From a checkpoint of a small model that predicts nearness at each pixel.
Training: nadamw at rate 0.0011, 18600 steps, batches of 64.
Data: 98750 training examples, 12.1 epochs.
Rows from block 12 of a small model that predicts nearness at each pixel, named by matrix and row number. Rows with one number belong to one neuron. Each number is 128 + 32 x the weight over its row's rms, rounded and kept within 0 to 255. All counts start at 0. Numbers have three digits each.
After each neuron's rows are labels from the 100 images, of 14976, where the neuron reaches its highest value: "top examples" is what is common among them; "place" is the part of the image that holds the peak. Only what is clearly more common there than usual is listed. The data: small renderings of single solids in any pose.
# fc1: MLP up (model.blocks.12.mlp.fc1.weight, 512x256), inputs 0-255
# fc2: MLP down (model.blocks.12.mlp.fc2.weight, 256x512, transposed), outputs 0-255

fc1.74:133098163090100146144037171188107115119103056102065107171138082147110111134092135144095115086123161114156123111132130143150102083111104090050117137093151129058040214120137103133162144159081137141091104145054129132127103052160156134096149103110083146132108124102126079074173096096147139110110092102158103112075116121106141153121108122162147140078143101165077150109109147085115180095142078124147121116137170110078112124162122133153104123132089119097168099115091149115129106162076162097078116180134145135099144159156108121082067113165140069122121053100121122157102132163036101131105135117153072149091154092117122174126167106124118114143117144180150095198071126117134121099064045090080128106097137098118122113143124118136129082076154096131116136152122102177078095116148161
fc2.74:108118082108128094159090112151149145095136115125107123148156145106106128126153157101110083110130073140132087135126136089097077067151111084125071167104134112041107175161101138110102115071068103082072104114060130128124124111118114085091083131121068134101104132109132118051093151152150209110094164146110091116158107106124128081079135148139116112159126074099141176087089044138126131074077120129135155137140116115096150107138064093082085147097134102094107099118087112103084094106090090116070091104101133104096171159064126111080157106101100134100109116134129102105093102084113130065071101106104078166067130109143121151096109091104086137132127059066138102102209087127074135143029098155147087126122091091116128097098104125141149130101120105100126092070130096113099170107116100
top examples: brown
place: centre; top centre

fc1.91:153102137145144115136128150175135127123124114066125145159095119165110196128124143141091081076082200133103143145074155126095053085115060127046154095170072095121110126132138111119199133131124134122117081070071131129086097106188100109104163099111154151126120105087061114110166120106154180145126090103091085108087131136166130117113153143168095059148117116148132134073147141119149073112166124180120124117121150053195110111114177122165104127147139109092099135099153086115102154158084145060062105130152130125122156056137132138097109128175166110118138134096127094102115127169106110147110056138129129138082122103127114128122189096144121126092196139168196102127110071111177099113107120091128065138017130129118146107166139115085158139114114144117080106099122205099080114099141117
fc2.91:079108076113092144080118151153143152120129103170133151077124121187136084097144123066109092144065064117128124098099106064159142078119138111169157159104117176182155087121137151156155164142097098120182074073135161073117146093099076157144066069154105087097170177135143128119157117117120228107133147116088162122141087129068103104157101128176174089100112148103072119074129123088109101084111134154122118165116125129073118073145187119106081127116122129150174167110099078114131111125109106097102084117165117138153181091139092096149138136059110075079126067109148115200129112176114144081065112139106087100085137100114142136146152099156122144130090137112101127142088089146099103114103095147064094140123120086151105067108088108140156124127099132130139171097145140069203155162139076
top examples: yellow
place: middle left

fc1.61:136108101162135074140162077130141106071145117099060129173127087134136176090094135148141150113124155128132194154097111119107114148103116148101091127167080144182145125100153134166204132159078140137151115165119161111133127135154157103110120138185188153102112110153106119146154067143162131077139055121136000143151121155134140087077080144150121112112125163156163185159131127151126151162169145097165143084093107071168083144127118111109138143145160150112079134111144106136059120131065151117096112122151143145109104152142154166148141127182144109114122109078098103125159128126143146178134094147132097133083113148159118137169214077155186163103146091175109102101115165127165125161097121147130147243083166156164142098156139108130117153143206130140158098141136176193097154086146069
fc2.61:125103131067148171111148194114116112138111167133108116108153105159170082157150093157089146151138127089128144177114065118136166160094093095083108155126177155135178096098159157105089153139162098170176108096150174078159124135100160148101178110097131093132153143119168169161117105096117152096148174153118104124174150129112116134112165131190145125080139164153114125148138172066115165161158090141115119144089188103114100131138185171161155107103078091079153136105154109093188143197160119100154145176106099153189173149141106117175126165140135118120113104125141163140191103178069122094156178160072128072115213062115105146054102129094184094162140124159105126176052112157120162102144069090092090123147159132134090146151118145110159112088132113160096123146150084147154207172179117
top examples: yellow
place: top centre

fc1.89:165183169116134096147113139091123141123134138156188140135094151116108195159129124136035099108094144152121137039113136134135141082122090169128202116188104092126137159138140144062095147137134155147126094084090117130106102122167081148120134111116137129144102124143115137122156159138060137154158175097134176100094082135195095132137199147140101099141116117131131107063116137101112036151125148197104131144171205133156121133118154087151117129133160097114120142139153112135126102162174146082174122115075157131145160063145061140107123133166124089141127159150144101098091148156169096129140067136175151163141127101113132105110113233121097073121213132107176163066115086172158121107160087140135089092089087125117155201134134171130149145113100139128043130147126174082115157184125135
fc2.89:078094074150124112112076137163132157093118128163159155097112134122145102070152107069130107159060084082119099083133116082165106078114124131146149147097097148149150119108143149148190173129061126068186065071115139097104139110116047108157081081167098127123132166132130114076152138142099194139093125110087170141095076135083090110147107147137141077117116112111089099076145115134130072063085161146181129167132105160096108074096124149133094095132151149192177171098103102155110082110088081107082090129147124141092154091115140122123134145106124091082102091132135059173085120133138150179067069144128109093121126111071077161141190138133051151090122136063116146110092122160094111132120127145078121159118113114150112067157087118123143138158095142122152142115155164081181129179115087
top examples: brown
place: bottom centre

fc1.278:122118140160120159118127131114161144142135117079100142101181090083074135113130167127126151076135122131107147160085122162158051097125116104056119129192133108147128064161110140132161089149127083139150151104104156098178065161155144139133077212114127135096146130145116098122101106134173081104083110151115069132128167125131115152165109122153094136085119089125123219095081133106124151084111121125165114045192123148104128152132088124134135198074101075138103125157178179164098174131105111114031141106137157118149112060099163092172137068133180156095136095095145075121154149125104140083130122073173107248057073113134166124123179099142141184113126063112133086135141158102149156123100116144089123167111130118145116127125161125118136133122178182124124117106146148176090124106127152
fc2.278:100154135160089062177090113139144186105197142174105098123116127081079143125131181115138089179086154115124084091171182073150157097140113166145138092083077086167123110152116122127180171192078189133147144096178113123102192084107102107184122078137128110153172111082132086140152128162147158095089097081132195132128088139146127106157148092118185163142095184092077100087085144141127105141090172150127079167164151109086149089163139136147154090155170130148165159091164089172133087091157091104161126114126119116084107137154091086175119088127157088086109070169110140137143169176160124173125115087157092140134103130103121131166155131186129192122159143182095155091113160155137061178117125130125113127098106114114128136151122163176113110152072136125140164084152195090160095157139153
top examples: yellow
place: middle right; top centre

fc1.402:146138162132119138141085145138147121110083112095093102112163048114126149104095110106115132117184135079145178131093117142136083077084107107080121127131122114124096122090161144101160103197127106148100055135078123034127148141159119174115138135160110106131126141159150105107164020136119106114111111080087073148091126168145122126094120172159133104081182090152118171074153163093142131152153104120198146084150123113122072131097105129131101107143117065101134064127137113139112158152101154042087151168119131170126103040165128132130106122177185136133045115068132144132132145171106094094115136120208135172077125109146150140115187121142136156142176118113170102139083154110126171121085063112105121139050121165142076142112137135134136103086181120170103108103184157174110097155128172
fc2.402:190087143121105143157148148145110112165143126087136161184155166116068159133099172152176148091167146137126152165110103127122068142171155121082126141200182187094173165164096146147106118081138117106123109183102178181125120183157166084095161189112135125098097118176105139110121176143136118173160158165180138141153170073117179152122106080109072120138123100130156141170164084124163157089145125106090179079186118168172168130093099167100119162145066118132096095182099177112123172153093127179116144156136142084144111124098158188100131076161104170183126196139102102168118116082115145096149126099137143183117153118173102133067110148134130137135087114123161109170132117107155072082120127101179158081146145177108119120114153116107110194112172164093187125116142094177092168136073144
top examples: brown
place: top centre

fc1.139:112111125137101153082089119123161141139081063105075062124179070083113152103100140145103175128164091107127199127110118167129106113117110131086116145155121131133121090137124142120163073174130101178134106173113138054155077136130169134123093171133109124091102121169135105153184082177154084076082105137139038148079161128129103139133098143162102149043150120137126187122134123108101153158124104094197121059152111123081114134159071127120109159142115102138109082099129144137104152123077123116054127125133137121139116105146163117153110108156162131140100072075099101093172157128100139120126120107187117165037084123115135117113173101150188194116133079119092089150121169110108161112082078119061166157098151157176099118095145071129124094086194132133121098120118140222093100088120124
fc2.139:098150128120101118172124211123110178124180088190116144141101117134099121103116167122101101181084122112062118127171143107173179132166097142113122095101110117145142129175088146106160195176100167146172146101190175111146134098117108147155119098157124140178205154107132141148171144139159148082116102109116177106146113131153101115143183115129179194164140179120105079133110167115158124124122115172137125157125189100097165113183169136175167144098117088131179156100172102177149116134179110150160141136120180097093116150171130110176103111129172094102141117135140158149167152208100077133143145084137087111167123104072088084116137134168179146166186149180113174145122101138186103091128117119160136125097149079161081158168114190184144159100101196104123184127195146123172125136172181
top examples: yellow
place: top centre; top right

fc1.440:132151115126065099141139185170157128112157079097042080100155088129118139143124136142104200104115132066136131060116066109149076124103094113088111155101156137095123132132133207115160133137129114127160149113110113079154150108157162170101120118143110111149195172152173137127096083210150099089109122121097099108097147145116128091136089152103124115095186112170042166144112116139112156112106084107163179089144145145121107171141111117140090104103099094124150077141122163130138121173102126091108138186131166146122131091116135066144118117172168063057059110106175170174115130129083105131122137114165132164111127101131162167122191143116175150120135062192124057091088146125134162111117072127127136143083128166141162119149106148212149093160146117155099198139179116178134118152163198
fc2.440:151105126114075153107154114108139127166192179131087144230136176118117111152167129132166102098119074171159141171131094055129113168132109094121107135112118181156186130132129120127122144121134111085170093135114131109117138123092147072138149119069173131081184117141111086119180149182138190113126163169101169185141138085044083102060124076125132090132036147095101098128123085132089073091131167126086174158155117118125141129126122182137119100129089138123132123140135076112141134109122115159104100184103099110158156098098162112135139126086091092129153148124069142204093134118146180115141108124125102163079150083144068150069108162162124146140105108142092135129167123147135104128114126115134085117145122121104091142127084142104103206091148132131184134086143121112163166142000153
top examples: teal; green
place: top centre

fc1.273:074123117175122160105102154159141161112092150104046167073156055111105092116114153129146134132175123137166162169108123154120115117116143121115107154082117180141060100122139105111226114152174083097094126159105157096152106141091109135098127114148039154119155130167143097136097081164163144128153078095144015134127126153104122109113068177144159147152116109106116200130140140082104106121118078149233146098134124163091089136128119129099095153058094106145152150129101147134078141094118114121033144170122157144145095115126149109177099109099141138113155097027121163145147114126090180086137175125146134162131158113124120157158195066130148165153125140104169022165116118100131126107098140133069133147093146107118101124116104141089138137134136146124151081139113091169141128095134154
fc2.273:099102089119191104152079138124142128110075124137121070098189104140137087149122124116077103148108147148103074110162105150122163116123122117121073139088168097091082153118134111146103119127093114172078133092098099118157119082104081149099096111126095110123097160090144151092077110099147228090096150163089060079106102135154112089118122138167141147081113119171132163106083125141077172166114098146141082188117136071093113174183116063136152108072152116153148105076148099068115091122160122083170155096145122138086164156092091069112108134162130092092137096104145162065126099108051131137100178138081104103144116115136156155117149048122108096145108085093107151109102125146086127152111072143106095158135067076133153084134156150136149078147092082124070092174100084105108176106196118
top examples: teal
place: centre

fc1.45:092128161175113135150146132119126119126164166094093185069140083110115067154122133135159141122151092130123122125089048139163129101116152109089100136110125168162089076121135097111152111099128094092142193119116152106164108180115126130101090147122060112117169163194162145167080082199144119155162105133125096144156103169076118117125062191108161175127130095112100169141097112118111098131064089143169102103145091198122102124084087121088134159065079123207118161151099145165093131100134094156091163154107174148156068122049146114145097115103105139110162108085102151120102077067122185056115165128127154154157179139120125152143163089118094144190115080079158038136138174094106149123141142108115140169134103097086115157097145187131129142175098149137175104152164073145124140118135130
fc2.45:081157126154129118055099108121169155087065126170076090092165117133112099187160141089109109146108140141117095092151130133141173132132120141139141101078122086170087096132124098087139115160111110126039120113168101104209105059107131174164092090099127134122144072113145086169140114139104189093078100139089117086064078146125102094144142138115165159149130186102087112112083158120102098117107171170158069173143159075078126148169151083140124100079145095139149134067154100125117108093173112062171084103071120126099122139124131073125106117111172077084148066106152158108102211127128161173114181129071119149146058130088180125115121136155131115094100170170099134081128141120140126137148121121062108112126103092074154160162110112147112070147076136131096111114111136076125118075156133
top examples: yellow
place: centre

fc1.52:148154139108068051159128130140144123089138118092087076122164093137129163182118124128067183096109148101124140071090062099151109079076073158095104163147147115129124159113162071111143116180095114125152101116116132077122133110175164149070130131143125092120106141162166126142149107160129090085107142111123132133093078132127107111115115137143096114054171147162081132126118158114091180169116105121135133104135161125141100115099138069118134042147136102169119066134097119136158100144111118113140162148095149161138107125109088138146064125203136085130078066113126156138114100118106103204139150131157122142121133079110128117117184163105189161136163096154142114109051169169121142149106022169097119136068149174078151145153112143168132078117179043174091145178113134199066111154152127
fc2.52:077169115068091140112099164110184139126115138148138165085149175119137140177182107126114142141080108164073077101099126120131140084117124160147169120095143101103115090117139168117106181150134119118139073091186153117174121115130182109156112099055071103167125082114206149126124139106089156131098175126103155134069100121151122143155186094133149133159022145063102061128144144131085106111125159146135110178113144134094116093156162209146110086129123148134168138091113120131150139155135097118106073150093116135153160163132167135153176146078141129100168106170124104110089193179190131160088111143079108060154118122051093105064055204112148156109137181148124115122164158144106114136148144086125113077180166137159081147119082106165112130147107183137115121104137163126150172147147142
top examples: teal; green
place: top centre